config.toml
arch = "fnet"
model = "image embedding model"
dataset = "pen-drawn characters of a made-up script with 800 signs"
train_examples = 395000
image_size = 32
crop_scale_min = 0.8
horizontal_flip = false
rotation_deg = 5
color_jitter = 0.2
targets = ["strokes"]
num_classes = 4
embedding_dim = 64
norm = "layernorm"
norm_position = "pre"
activation = "quick_gelu"
mlp_ratio = 4
parallel_block = false
inner_norm = false
patch_size = [2, 2]
layers = 8
width = 192
positions = "learned"
am_softmax_margin = 0.3
am_softmax_scale = 30
init = "xavier_uniform"
residual_init = "none"
optimizer = "adamw"
lr = 0.0012
beta1 = 0.9
beta2 = 0.99
eps = 1e-06
grad_clip = 5.0
steps = 6600
batch_size = 512
epochs = 8.6
lr_schedule = "cosine"
final_lr_fraction = 0.01
warmup_steps = 330
weight_decay = 0.5
Rows from block 4, named by matrix and row number. Rows with one number belong to one neuron. Each number is 128 + 24 x the weight over its row's rms, rounded and kept within 0 to 255. All counts start at 0. Numbers have three digits each. After the name is the row's rms in percent of the matrix's.
# fc1: MLP up (model.blocks.4.mlp.fc1.weight, 768x192), inputs 0-95
# fc2: MLP down (model.blocks.4.mlp.fc2.weight, 192x768, transposed), outputs 0-95
fc1.408 130:118100159128126154162106135128112132158142071114155091115105088173112161105096129091099145129113176127177124103113165117101128117171119100126144167151115147143112127116188133142169138124177126133139119106106118107122136119119101134123110066108139090151137138132153141078144125115119133152
fc2.408 148:146129135140114132154080119151129157143095129152130144102113123131126153140172112090129186149118128128124066097119139148157140146124102131122107135139106147135126197155132128123132106124129137156134121083149119116140132114117122178148167113084134138100125122159210098142112135132156075127
fc1.409 132:149114107148140055133101124164096124133083105106140171120117129132164129093128102149152157157165141146079109102166147115114115116122117142106113156102112144111119136132190151111112093123126121125104170117131132152122155125119129140182124087131121127146107124120112104117124128144129111177
fc2.409 143:139129119098159143084122128143117141104134139167132162117121141116097152128157128161160152137107142123120090120181115168129131103076180116091113119125123142112103141120121115057146141103116123105138147114121119107139127149213143143121126136137153115141133118110129104167120135142055136142
fc1.410 115:112120125153159096108135119133130135068104141100136096107132132106064119153153115116150132111082122110133126115117131154142089175141147111105117154109140157164118119150145090134156127135135116113142160112130072112150137109205153150162120189096119086137148088129115144121127168141132127159
fc2.410 090:082127169154083136159143178082129074122125129146101114120137141163132139097136139141157114096143098125169139161123169127119136135119162142142153134137117098158111117130120143117125150139134127103100097114114140144146108105124094104106113106124117139095124135173114178124121146103166125081
fc1.411 109:130129139112174194157143109125059108122143099099167156118147147083143118107106155103119112138144139081092139140107129155119078169154126144114097129119107150127119111111126114174187150124138069142125118129117075093120131144125142137127132103074119137152087143136164105115150122121157123133
fc2.411 119:108095112096106116109150138100097154116129121133111118143195121137128134133129120141127114108138100128110114098122123119106151145137138077140149087152110121158130137120150175134113083133149132123152095135116140159113120108161162108147177097123127163056141076153136118146073159121112137115
fc1.412 120:110089123147118156140118150178157116124124057117119129117111105095097174141115140106141130124128125113142125086136115100116108157117102171146089108177105134103112122153113161113121160139134104154083131146125158102172168121143112146118141139133124135134153112150128102140147108145093096117
fc2.412 122:081133100151125139132181112116121130100143140145096104110152118128108119116163131134116093113144074134137134130151100077168127105111139095143132090149156099156117119144136135094126116157113124175165109131129126150104102102161190148135185116124135086099133127129151110144109149134142146110
fc1.413 135:126154111159094135171119132127121119162132134125135112133131120107135093126152141110088110126147143077106141143134097103155142120134130149138096153128132134021094097124132134110156163150114111112121147134165107093132123190101134155101141145084149117135112136120123107147163074174150133140
fc2.413 153:085123098146073125122119080141180112139148132140116171129122196130123146090097163122125131145152132092118143086151128117140136122142150117118096133103162127121153143129109114077131122098147104144114118073114138088081131135103158097129122142111075129151095117129140081135155130119121090158
fc1.414 059:135098113137142142140135155107095121144121196125119096158102148117147152148168103128099154131080130127153099062117106154105132092111081165138130118106098109147145122146148113116130119143104146117096122175159113148119168153089110119197125066139126131134168109119114108135116127115106094141
fc2.414 068:164143155124121121091112092117112112117103078117106178090128090165141107113137146117149145118134149120112163163173135099145144115123121143126142131129125138124128105114132148071108123124117109112137143138112135104103103141152110130142093134134148161056100185103140139133146116155146179127
fc1.415 091:160145170084138127147141118120121160136125108150144119127126144169105144119177093123104145182153140125099131097076163177169092117135122155098124157133093154154125160113108168131161136138160145149131145109160109100123113140135108133149121102086123148120098092115183120113107124069151098109
fc2.415 084:116129124104123111130160160139116146102169153127117121126125119161127153121132122164122141134123138162118158140174115099142147077089170131109135163181129093127148128103101157088134167165107146103149098148132143139112091126170156114134135125157133103143125100162122126135143127118108180126
fc1.416 083:120119127169109117127125067127092132143131115149115092132102127061097120171114140117142124110140131125158113141141122106152155105115138111193105114090095124122149125165134116096177126109126104135119121140115176117150100124123141101085114155149130099138152164144156109136140142177122093143
fc2.416 089:091145143144127152074137169126145096102091155108146136142139141147171158096138127138133128176179138150126119111107153160108126133165117113117136141115177136119089120098087120123115122116108152129114157118137132162094100174141096127133180148118154165117128120121105135137102091114154143092
fc1.417 105:125118163106118122162132115189116113127107125133121149098119140168145128149143128136136153160091137084108090060095192170115122097128113092132098153124140147147115094126157119126125131162131110120088189127200137106121119159126147152140142092103123131183145137155155115101111098141147153150
fc2.417 086:089101131118108112138154157124148142093132097155108161131114122169097138095127124158148153135135080132121126129136122122096197110102150119126128152181109112163153121107109183067114144141138138053125106133106137156112107107163126112161133073111146104132119122164116144117109160114112159117
fc1.418 102:135092129147113170142090156133118111138107128120129151138095126087123116144094124136164134122118139106138113153128146145119119174141116110133144123148123104083097148159140108149146115139143141123151132132116162149150145113096064127115076179167150146123158154107123151124104087152071111116
fc2.418 127:107099139128122113101144143095128125117158099125103143155132140136116126102069131146133085093159100129121167131103118127071175104161162131141146137141114099131170113095118135121091122115160142073135100139101153157099131104133137082140136113118119116140147149150086136106121138114111168113
fc1.419 099:129088112126136090141138116144122127129124114118129070132127141129123116130118119122121128159064123153104135118123096112135110148125169166111121125114132128107114082145158172110124113128142075124117156117160123137098120152156164127086109141128130152211094073112107141148111136164146117156
fc2.419 084:111135091089086119105143094138138103136106107145151140117121131128128144080139152135154159121127162100128093089104167151112148162128112100135140173101070123145150164162156153093117128095163076110134133149084149105113120157137114127142145140154129161100112160110110130102135142153139092135
fc1.420 064:120176135101121146123114046129188129164116114165111170117099128143155152098135143099116151136153129099171125165086148133159096119136114108087163133171146097170182172138117111133130108147120094149150112110143078072135144131111140147180113117136103130082126104122118145109136141115135122100
fc2.420 069:136115103124171120170142181124128131116173109124114108097140122158107134094127097090121090106119123149093119131164136113119167132102129160138130117125084133122124114113169122123121134137108178151151141126152131147143174106117096129109123104102169104198172131116142093088131106131110126154
fc1.421 100:121141144132199129137131096137134124118137121106135104126154144127148114149116142133119138135089144128103130134146123122158094142110131184069149143079118109092116094134162122130145100137115059156096143146142134112098132146110132111094105155091101141172090064136116141136159120109161140165
fc2.421 083:126122114120099081134137101111119101156121113171146161146135099183152113107143131132120154121145122122137103097105158172108189143153111128110148153142106146133157142135107164087139133116131151106145118138124126125122132142123102154142150082093119178100103183140100139132116161127164148112
fc1.422 114:141115156122122097124076149137091144137099091143179160113100147116131170116120130131148154139092164138095110086145178163107139135138115132124139171102082158111115152126118098129113102119136147115119173111149141116137158144121080147147127121096111144150142094100133110070125143098102119163
fc2.422 117:134131132144113138108133121125136108131129128127129130130127150091115146129127153150152159158116154140138117112105121134107157136065168142109123137098133134098117105157110095084177096120098109088119146124128158092101107170137114083103111194151138174197135132137106140166160134148114118149
fc1.424 101:133126137152116165191132165172144127122126119126118122114099111089102162136088117114153138133138128143156087121126129114122107124113115142134103138174114085088104117123133150158107116116113128154135144077122169136165140111139086175118119144169102139114152118125130125141144120143057114144
fc2.424 096:096144136123136127111205128082130093093132132115100120140159127160109137112130139111114092079155093126143153142150126140119174128127188127132142129109137113154141132087122149108101139117139132108145084164124142144107114122128164127125172121101127118126129160118120133133124156124158170099
fc1.426 129:132137170134206132121127122143158181143101167124140119141111106094094140111123103078124165122098161148150081117113127121138113121111139148128151154142136124156133103117156118139141104111122110113119129124142089111166151102156120162076092149153123096123143128115125142079110097113118110137
fc2.426 122:113143147143099130152145107066150113122131116092140105128106146142106146121126160070108122106146117127127144063149133116141144109126142155128130147148124140161088117119121129119110131085121120074130094144148112122150182131114104127133107121095170110111130124101168135103139131125153121124
fc1.427 103:158096121154117160158132156212138131153099124104133125130111103091090151165102141070135123118145126092157122124107127103125084166121096140135101132165126126087080096123123153130121161107132101116109150097107136103186138138163128168122120116132159157147149107145108158146155097134078134115
fc2.427 087:082099178131117125133153151115126127108163149136090137126138130173112154091132121137119097086142098137143148112136120090124169103121169109127151147154152087169159138102117141099134137157134126120139081116113144155086095097115172102151149105125135105141117141158127114122129134103151169092
fc1.428 120:151115148149112140172133148175101109144148141132127126106125150095139104174125104084150141129105137077130061105126124136132115153144144113104122141140134113154134108134166122174117109140147102119138131109124145119152117094130135186147128169111094110099171115126160123101108144157101150118
fc2.428 136:078099146137131117146149160091105126094151111144103104111138107152118127109125111141160097103150100148154137158113132089121144099148139125173157134148128084164117118116158155106129154157131144106112106126112136171161109115190136134143130099123110099123131117201114137118097147107135161109
fc1.429 065:116121159164102125140112113123044132122133150096126075134129165122095135110120100128121159172161098133149126149153135104134113110106144117109164120124126105147164137156120118148146153155131128146089128109168117167121142135127132087159102153091157127140122104133111161177097145150060094169
fc2.429 084:117136071108148146108133173137212114143109138151130158126139090107121114142159150143138100102117153108125137123092127170111122106148113146107085132133152159136122125119110148105112081111153149103161112153108151116128118115122110162108152119170104123126140173099156103077169127136180144088
fc1.431 118:150147151104115100108111147140100136157106095137154144119099167096115149163121149123134154164082140105114098090127178159117140109120133163101125135103065150099118169109122097152145132135133129117131164132131136108115154159103106127162097102109142150128149062106155135090152124102120089134
fc2.431 148:123158116124129154099134112135139111156139155115128128121138169106143140127125164133144154170110149097127132104159118143141121113078144142104114117084156138096136089135114111097160116099084084118121158116127112102097124182125150089117095191141121124188106100111125117170144097147137113169
fc1.432 124:112098157117123130153106154126090141120135114081125088061109114144090165111127109129161129107126136099164118115106166101110125114163139107143108191149127101144128128119154124147156148156187137114146120107119110162124127094142133141153075124102156081153157109163155132094120133099089132141
fc2.432 143:140113152146146122165123140128121118112105101116120115136108072119116119144154068088137141119122132145138119183089132131130123164127109146136126132133080137147124167128124133176160134138127171136122120135131141132199127112130077154111152116112136131081140138129197144107102128120145108104
fc1.433 109:130132085092192100121126119110083080128128123110130156117136119169150129166138103113103108148121126083125131119124118132093128134141168153134149130142129161108130165168147106134123147105149132116074131134146089085100186172099107104097146153112179093104118148100125163120120128122155117136
fc2.433 121:116128166119129093141092154120118137128132094116139118126104123150100186110096122112125145090152133145134128114152150141099136108147114126128127183166091114137136127081112138143114190148143134095141120170118147136161127110127093165137097104097129107157149091140133158087141131092077157135
fc1.434 103:130117113117130175129141155172154126152108098124119137106109110108101195149136141102116131132131123112156113127117131113133120123121128151138122128176124114119108109146111173130129138110115097131088140121178090129195157136144118161107152108153142101116153118154089127135119104137088112117
fc2.434 124:110133125142110116113176110086125132083140152148091103139149133139115105111144133136125070090136086166133163180158115070137161110139124100161154093132155120157139143144128124103116101130129142136152085124111145147116111102153169105154132139172144123089126159129129131124098157111156141096
fc1.435 060:113099126103140105165145171147120085124082154119131109122103102166162118122141130113166134119119116127162105113140117168107132144114114097147124103124143109112140131102131112149156117106110161090112112196173113101104109162109130143127138056148129140091119110114101132128179133095166091132
fc2.435 074:164092138119102118104109095132091126149141097115085130123141150123111144124111130134101151132128143135107162146156109119138171125109124180122123151154112162149135124135086172062095136173120097102110155088107112133139170134114108155122089135073134182121144139103131108155132119166116169132
fc1.436 106:140129158089125113130104144133110120099116085173154149134125135105095155127107139167151148131131131118093122134140164152123118105121142175098126139154123149096115167116133093139116174165130158128096141153134131114127158136094094140166084112110143144140131121108160127075148117087110118132
fc2.436 097:096154113113144132083140147082117113115171151097121101119159152146095131112135187134114107104107159141171161122139113142120138110081158129142149147102149108120122083138143098110115132175084090123145111154125127147103127136118138118128103156166131090176118107090111166121150127122114149156
fc1.437 096:137113162156109121136106156144146134126103139147133151133109123086073116164124140130152136123097130137134109145115143149128117125120112104114131130120133128112088128173145098151095114148152139101153130130096151119154140101101086145118108182173148127134154158097120148096122106140066109132
fc2.437 087:112120154117133110093163124090116112111155131133108133148154135135106153114093139142135106085156087122107172134126146149082174095138182131125160144148122121156140110086122152138116112139127127088132082182102157157117102095151159090148127123106145122169156145122127131108140155104124158105
fc1.438 129:137117089147139124131115163152148141152124127142132103121145109185138132131117091093094127156091144138113132147151093112149143145141133159084134139132138125072133115165138138111122089154130109142096154109202077139129141112120154123129083103136134149173073109109112124157133084111147117154
fc2.438 165:134152120120051114093146107111123112125127120126124151171142154118112116113126171118144133112137115133109142105149130139118150152118133102131139112105133135152178150166144139118097052090134105140156125129081170109105107131117129064147142151124133169110152159100135120114135151163128115130
fc1.439 057:141136092147140172108124122112174144123131152161135172134126111127108114155154148106092121143128092136143085123102138122104091116121103129102139131061124135158128137159138126134102109090127108132160103176147165104147126148102125134127128104157077098098184117163155124113158151157125120104
fc2.439 065:122108173136098108149137119105094095133111122116095121113148088155154134092115130170118128150108133160142175108167090144131162154109140095160135104174127108103123131123081123102149136126113142149112144105124129158103121147114141102157160127100170139130142154107135158176092127094141157154
fc1.440 063:148148127126103126114149078119113111170085149151126175165135102124116126159123135115126129103179106076135118171119166114133125101141131167114122112105091161147128142134115126103110146178142107103163156127159077091127147132128129133135118151109150137161147135118102135116140112153154186108
fc2.440 071:138158103150150152131132120094138160070172112124156116082070108142154146101122131145149166157104142160112132109168125139139134152133152117109162160105127120126110134144176087100136152090097144139148132129127152159111143162134097123147127132161152075092104155108156123139112138104126117143
fc1.441 139:136138160103129128150110126120090138152147099111144127120119134128119156148121116085082132142119151123135130063113163151098132102146122111143116158135087167121096169103135116153175161155153127148133131132110107078139120160108081141162121127093152106139182126133170142090160119104125138123
fc2.441 159:165138116114117143135094106168154155184119140134121140103128135131148170150141127109101168187115164109128090079141140144154105141121114136112075127128132141115137145141122126097142130111127108143120173080143108079120126133111151144139112127103128143144098104132160077144131100139139107172
fc1.442 101:154105108135160185116107156147123155152098116152157100127132121146147125113131102140107145127093137157119102130142132133140099129130113122146120118117108107106107151159184127175140102152170175149102132170127135181128133093131096161145109111139146116074150137119210110087088125034124101115
fc2.442 079:122104134132109132139150145094104130102145156156098088125195129131093112147184143130135088115141087145161151201089097115149141119128125090134149133135129117141122116137151157101136170151143112140143103129099125154128067121162169102098127142140121127170119124170110143130129152134147152115
fc1.443 110:161156131147127106131117075117078094124140136137135135138140158132158144124109148138081116118155132137124165137181168151119126109135134102134098141120130150074103136116125108114126180115124120124093146118158115141108119157082124127103125180111173129096125149118074131141178139166123138146
fc2.443 105:129158150125187139174121113109147120123132139096172149126123143124104137142080130112104119110117160127132112157112152135101101124138099134144125134085131144105147156130127094153116130153128119174102141120140122099140157163079101152126104129093131122146139138112151112088134107103107120147
fc1.444 108:129153134158127132126145151144147139116058126125137097143126107091069146148155114077095132140139123143147097118114133131144085157113119132136123120132126165146075113177122127150116154133118090142114140130129093115182137132154110154116126156132170119156139131097124133101124112128144056124
fc2.444 090:089114136157136111131168140089139094091170134110116099131117117133110143095140139121140128087160089120138140126139140118101151106101219134117149135116122135165141125124109136114141150157123127080145108173120146118112139119131115109114110128111111095144135143087122177102163157121123133113
fc1.445 108:118138156122132124180143078122103133109155113133119139125114107109082148095113104140134147154154139154169128090109141174117114123126143143125118153145095106131170149115136148114144120120122156146145134106107130151127136116147107129118060143163128069112104126143123129130115100120072139119
fc2.445 114:115133164107128105140128170093114090107119119123146112139144133164117172138125134102078110094125116135123144106149149140134130122147135123126147173157098143150118126092121131155114205140137121115146091171131116128126122129144106146122130101093138114157142109127146170087137140106151144125
fc1.447 100:112121153103151117135135098141126121121128105133113158079101149156107132154155132147151135155094132063122140063105167142150139105131139105154107149110138103146125101168131104144157115170149116147143150127185087134107122122127134164137131161117106074107136152133123134110110063146120146175
fc2.447 105:084094163129099101126175164100123142094152150147094127119143101165125138114115105154138114097135076150157159113119155106105170110113154111151139128179119104162159120110130170108106157144154146113140082126124160160138118096145118120153146094115131117127139115181111135106103167097110141097
fc1.448 103:135127104085128181109140119127113182135136130086147106096140132142129138163118118108093121139146143114132102102151144108167121136157091115143072130124131143147106145144138154138124140132146125137129131142121053132120109110130150164134128108120143106076109068145172090121078128089145137113
fc2.448 089:117134122096142134126141122129130194123132134130118097116182113126136125146138102168122101119141108115144134150145099107123136139147137133145125082132132077129145132116135166116125136156138159158104112098123104166132129103175165135118150110135096126121086105211121128138083118136126166098
fc1.449 106:122117132152168149090123135132150147129074127125118092079121112142069202154131143077175148129107169116120114091106135094133106128120124122147132142139134125144115087151133153135134117128133085168123146139159104145154161109156152120093115137098097098145182098082120121113122129129127076144
fc2.449 092:124128172167131148138147101080141121109139128168127135120117131148132172086153172131178137126141082124129134127069179121103160132063169139091139125115142119138127115134132133133127159121117155105093090147152143146168159125107082127117118118106145101120129156104130166129143135115129098128
fc1.450 095:109154101144207151140144098109151120125110129142128100125125115062148119128147130108104107112139131128146122144114114136145096149124153135070105117088132164127131149177122132130150173113110121166123137144134071120154150121130118135105127195110116082129081119094118133127126136165139120134
fc2.450 087:080118112138067125148133136105147106137140086114124155131111153146110146091111130137104118125171108054116129111172133125120150113149119139130128131134140113112125160092101156132131147113147125134120099153109119108092055132130120156148129134146135114133143137176154114088137114112158134083
fc1.451 137:152095114133148097118121132170129153127122093120152160126116123146134161076121110157153141162098182151096101084150134148093119111122137125103115172125129151102113114141143143105126090117139096123132214114156142134126139116132141160146110113130121135177104139084102107106118138133100106191
fc2.451 109:130117121123118127102129129148130131125106134160137169115095120121118151112145096146166172153098127156134095128125133140111165104077146140117140148112093143110131134172135104057158102116123127072119148087112143112144145145189108115125138135153173140165138149129113128151121150143079116122
fc1.452 128:118091147110140144164112153162103148154134131081147115084085093170152139144096112099132156131095179088138113137099121118099144149155100118127128174140074107123110158137159151130110104147180142113140114105112156158148118117133117112123095102122185098141136103103113155133116115165097135185
fc2.452 118:133109172076139122148109134106099138129116094126149140122141115127110149150045122128135148121147108128105116132105133155088142147172132116114122139157085151145150130085126131207122128151158168103133126121128148119109148123112087138139120098068167137097143149117160129100116136105085133118
fc1.453 067:086130113199120128142142115129121101098169118119136095123143138104103127185142129137177124125119129136140102117123114130159117136137134098137104134106122099140115110149134140100112164156134134128144132116143145130129101135146133142111123151143110147208131114123156106136125106135159159152
fc2.453 067:139154131069124128100148121089166080125091125157118170125088118115162149094109141141097123160165112125130126132122118125110149117161152159115126120126161134126102150107127113111144098093122141100094114157103101137110116157129139137140176119141142125067117170125124148109124102136129124106
fc1.454 113:112099103147177165146135089125120116182129126158157128132138137103137120147085130124120116158123143114118113106097154135111118139137090123101124133100086156118140072152185132148123098140165105134138131121127147108131117114121142124123085077089076140134123143093123140120116131138155122175
fc2.454 111:089086149129076128105125157124080146097112133155105096107155107154143157116132115143149137112119106140169112127092167112135134162146110080162148115112106099150134145160170150124129082125147155120133091107100146150138098128158131126141146113118142165076143099168137160140046150113121125098
fc1.456 124:129152138146122184160124117119101099124130145093160121140128144115115123117128160103102117137123127104098155147131125132136103102125140150114121150117145152073104090084142108154155177109135090119101142122147104117141145173105123131098115166084173094153100164082119133129168102157145133136
fc2.456 127:103104107135118113160121100142158135152137136134131162142170143144133129100088144136088118111152167114128141105144131159111114153190119130145112115109110135129162155114116135149109131150160108154100115097137160092068163112075142116121117142132105149106109087133121085122130107109103124165
fc1.457 098:113117140158132099136136123153128146114136127145152104125127120098086102125121137125143155123129167164109101107125135146159114150141121121137135144127109123133132110191204106153163107127161120124142126131131121112136110062156127164131127174147074102071154139108152129110085159115112110174
fc2.457 079:088104185124123129126180154087102076093134159164083112142165117151126159115152151133129113124139078130179139171082137150113158104098139128134163142160131104147116129107118165118121135134127115124122075153132146136137083111135155105095128126114112138171129109157135169147136164141168152097
fc1.458 110:148119153136129118167116138198145126176127138118144154110113133103095178165094127108143156165104139104108112103112158121117106118126118150114108139163124111088117083097117129134171135114139093120106129105156166066192168151090120133096124154101117158129138142137118134154142107132080107144
fc2.458 100:089127115116099092134114129121142164135139119137097139120098143153135157123105118163121127101146108114110178098141138085121169087139151119132124161203152093129139128092122130113113125111160143125151087126140136120132158101095146116135100099156126102100116142171138130123137137103162173133
fc1.459 076:150082146162120194123124186124152104121163171084100080132116144113142148121159117128131126169100142151108114071120151153119110119122119169115108121128109140151145121144136098136177101113097111160119118123147107156135189146129130161159124109132148127128147116132096085167137119129119146125
fc2.459 092:171143110103132106102125084113131152163062146165138169115124112134141109167113152110161154112136160105135152187098101084133142116131118099137143130132140135112143143101093157105113124158109155088134144157119129099144106134108126096134103133169119130112137193100141150114124105167107121135
fc1.460 119:105162094150101124161102146130135136150104134164138068122104118145131095129141123093083119139124139099101141148137126085172138097152111155139136140131127116066129100126180132124148146128131110130108150155180091113125131156089147124125107127107135108138119142093126107154164094104175123144
fc2.460 116:129150110154091133120112099093183101147139115107143160173135153107118128099095168092135103133146141106102155066144120161151123144134128107111120131094171136129139133128118101141145073096119118138142121117138145097112179122098121090123117172117121178138117147115137111132189131117121099173
fc1.462 112:108125129108189127136119096117091096148141100117146152142117122134150122109072114132112122122144119137166146153118143138096122094128114128145112133139106132125131156107127117115109147156139157115116138142116142138121105188072095106136108083146168127143105160174118135121147097137127136114
fc2.462 102:118114163117142109123104172099067092112140143115133110123106097126102174136119142154155133094095153139150102147118180150091135116122131096136164161141118119142131100140152142145138134190115085099102120113131149117157139135114087163141106123096158089133152105118095182099146142112128129136
fc1.463 100:110106115116194140154130102111088106125131106122147150127142129153163115124120102137106114140092144112153131128128111138078128142162145106128095154110121127112161191115119132117104156156168158103106113109141137120092121171121111112110119120101138082157086121130108126123136125137122165145
fc2.463 100:118130178133125130146050148119108143128148104118169115114081144133079181132081121127133132102119139109141116123136156107103133093123120114147139190132112112144077123104182127149105181161123128124112114140141142138160142130122086177120092145098168079149144122120119152079139154100090116132
fc1.464 109:168131136127111106141124157186121123129114121128139158128104134110105183130147119146125167163125119088128129131077202146142111137130124144101146140162108167108093105126106137137117174125116106128091159149158137070171149140113092137135127080095165148162137095137127153143127103099143070110
fc2.464 088:111111141122088113102129134109099115108163121127097152116137137165098142116103154187139136107133136134146151092157118113105162074121168112123135160185145094131150110091132117093132145128127125108147114129109130135077121112114155082131105134205112118154139096146096136153158144092105174139
fc1.465 120:117104106155131149129127138170142127137096077145130119127108098107096191116140119129117151157153131137140134105088142132117135117114104166137116112157112114121103113170106139103115167139118129147082162151124122148180144147100052124107134116161121122151137159144111131128113101140098090127
fc2.465 136:088138126138137145114158122105103126105147145109094069100152133155104118144170149130142090098100112133146146149118139080150149103108142115179155119127141094150125101155135163118131125153118111136153096147126133160105076121174181115126157126120129104145128086146135152137107145130154139082
fc1.466 133:155118128138128127115086161133119133129108084149174159101097148138106160095119116093125153156096166144115117091148151167111145136154110097115153182110116149103109135135120117115117113137132120117143186125124137140130116136127083149137122098098138133148153101113143095073165126100084126148
fc2.466 131:132141137154114172126107160130128118109127132152149128088083122105096163109144123108159179158095131161134098120108142137131146145093143129126132154112098146112071121181142115089213104129113119087133141127124134115134115162151116114116122164126135156195132144119126154141143145151114103145
fc1.467 122:116092166099122127165124152151122170166138129076128104119112107161114160107077146082139167121107205132158112126095143114087137123140134121115133169155134111147123103102159156132147111151172111107150135108095133139128136103143134119110088117096156099163157116105112150096111108108099115195
fc2.467 151:140124152131124130150071145126125123130114095144150143112094114133118155131132099095138172128150107142106098109100137157112156166142119121110124141146069141133122160123126121169115121135142164114137121135133146121134123121124080157144153106097159141114139145139188126123110147108116095116
fc1.468 104:113102142148147161166112085105104081137113091138158123114129145128160114094112119140088123142106136163163163145126143123093121098152113136157100137080091123104144078198132114156104150146128123125142137137149119138126105156091110142112117130100144138150150173192107127137167132113130134135
fc2.468 109:122146163138101144140111137092103105144111129113098129132136147133139171121086160118115137141141145101123115087084167171112127148134126066200123124084112145152131132128135130143133111133128071144118120115090157108073120138096141116156145143086134148151145081138164130079135121134093103120
fc1.469 112:113118108164132168125125130140133145177085074129143123114090100104098183127150124115115143145133150123144126130089123107116142118117115166147093126170123100111117123155113166108124165122115105126090151144156100143188154162106080129097148105127134123137135137140111103146140112147137095123
fc2.469 127:085139137131126152105170117103124122115149157114090101108140134149114123119155155128151109103125109137161144121131141056138134094095138115149158107130167096148133106153139148098119120132116122133143095129113115140107095121156155119133123147139127090106132109108135136126111139135153131108
fc1.471 047:099127130112155150120118143144137117156158128113123106106089125128104144150122147150082141160144097136105102109133143116102108107108134152138123131113144087120162133163149136139108136093134128129105125067103107167102138130127110125104127169132144105096131143136099170113094138119179139114
fc2.471 064:128111105134118117117111134098140106123102176153139127118167111164148090099144121102165106115121195098191136198105132103129131164132121125128105144143130139117125120135099138128137122177133111143140129154121116105124072128152138136145188125126150129159181098114158088111143115165057104148
fc1.472 098:120101142170150180124097147178130133127082128120145132086125109082109165151119138086148127114085135111127115125124098095139109122132127114114098127153132102102112086136140120133138121121134109127100129074134117111184162115139135182096119169103094129117153130126124129138127134130075128164
fc2.472 089:088107183139096121137152118109119127111139148158096137144147125157129138122162146149126089110148079133117149119124134123126176114112125107125142103147132113159153141139094157133109123119151133123119090129124145141116130103105150101141152118109157124105138158143110133127093149132153160077
fc1.473 054:120153173117128154112153104117146123118098147110122119143147119119142125145161113129121091124159143116141092132099120177186047138115096143083125115122126134168118155143124089148160119094143104151150119137170102076134144145145141125164152113087169144101102101159168121116110114119177153154
fc2.473 051:104144128114162149187134153095123116108124136125102109152151074132179143144153099149121124124144103110112128143152087140135143133133181122119084144171111146113128137130123157104156140130126176155106083114106120117142122139104154096114145135164116118127130130160149137164090126154118138109
fc1.474 095:118074103155153138122106156133120143158104141164142119128112102096133119119103104117099146112110152151161093147163124154153086149147098125115147141115096077073135110181204110126133094137127127155152128095128138116141167110129123145138105129169129126097155102140094145131139142128126087147
fc2.474 099:095136131126088130093178131108102125096157128143083101135150121131114124129159135143128085099144071126153145162133124076125153125121120094193142096110164110171146146126125141125109088115129138150158096122091146149128076097155169096154185120132087124129116159155131127138094148126140138108
fc1.475 103:153116151111125162116104133171094103166130130126150148109105108148136161121095117133137141096064156072121104108089151106121128108135108106164102143145138108145092103112153110127133100117164114111095123125196120116175177124087119163152107068134179136111180130128137140107134127110093125138
fc2.475 073:099118159118089125118166114088104129127142116133117119137154125164139150109124149143124135111120113154131136087135138126123145100127163107113153153168109115175141120073096144078125147118156127075131109123106138135088150120126164112157136115121158121129109141158127131140126135118160159123
fc1.476 099:151105132124150168149124131136139128121097140110111130139130128126158119113164122146116170161120125139128056110117128143138074182109146175105121100115124123119122132140133105166097178123126143158058128106157142172165135139115113172146141109125124128090138139117113125107094130119117127121
fc2.476 117:127100071136111095096114101115147112134108116173109143141135144123155107144135144118167124124128107140124158134153093147134143114147118122113145089102125138098175112162094147093125120112137128111129142129124122111110096114169170088124137123114121161163127144130094120168146155155142124126
fc1.477 097:123116121094149167153140129145087162144135137094145129066123114146128144141123118120129115115093137066152083122103116118105148128152108118143075127113117107115135116108176127122114109176132146130148122118140132152114124179123142180144137127128158061145138111130160108086108122156098148143
fc2.477 109:114087149126134102121156128104112134090155126120114142143141099160113125106098085164151116089161097151120140160115133104087169107144143100157134133164120097174150148106139137157111133134168173108147090123114158164122133089131141112141146094155130133083132172142111135089092161099104152107
fc1.478 116:142128099126160151147127133139113150170124139118138123144133152124155148152100107129113100168141135097156071103082119108133093153152104083133129109173122140098119132116162108155156144148145143132137143111079117141105131122102149154110122142107114133144156149168101145149111106135117142137
fc2.478 122:143127107116139139114127123137120203124134130116156107131164119136140122155123113160127112138096136120141119138099132113129099170143102098161139100131125112143141138130142138181138129149139128166132116113120132137137091127138140126104145120141084168136133077171128134129123139125113112115
fc1.479 056:145142149107141155098082151112177137134135131077144137108148121138139178123145118142138108150146142119085152161151146140176085138151137118118135131123169121105120145123147124165127107120133132161156130107104081139147112117152125145111145165139131144127138134121084150110137141137155110109
fc2.479 074:137119112114121107184129076153099156141140131193145132140125128108088056136118159127125142096115128119154103131098123097120137153086118125104133113158087107112160102139139123153150129143134115130117132142152148137125123107105158136105081133130088130143128113189167132168110144148103148128
fc1.480 111:158120164132100107136105133184140148117128119165132174111120153114059146121117135159142139137119150101112132099116200160118125112125138118093121158154128115132128113105113107142160114136160121133135154091150132095165159103121113165117112164127132119121124131120124111103119076102073104149
fc2.480 084:108093138091083114138151153116097141144146148162112153147133114171113155123124119156110116109123126142129166073116149129111156116105165098121142139226117110149143108110113156115108114167119143098149082143133153134122148127116142114141116096155166112141155154155135148120128149116122161105
fc1.481 105:126102153154099159154138132225115167132127135121136135115114132113100148114104145139142148096090139150144103150127147140110119102136084103123084150142131104119110119125151133132106123119116111118125131080115153139170105136125138163157082103140142153179157092140122129120154116119059142138
fc2.481 092:108112146117105096143130151102112110098138102163100134124095128154107142110099136144137122119153085158096157112139130143105176107119167107142159166176095130145148141100102130140105132131157133092146094162125157131104128112124114124128119092102152145150164133138146145094128159092116139099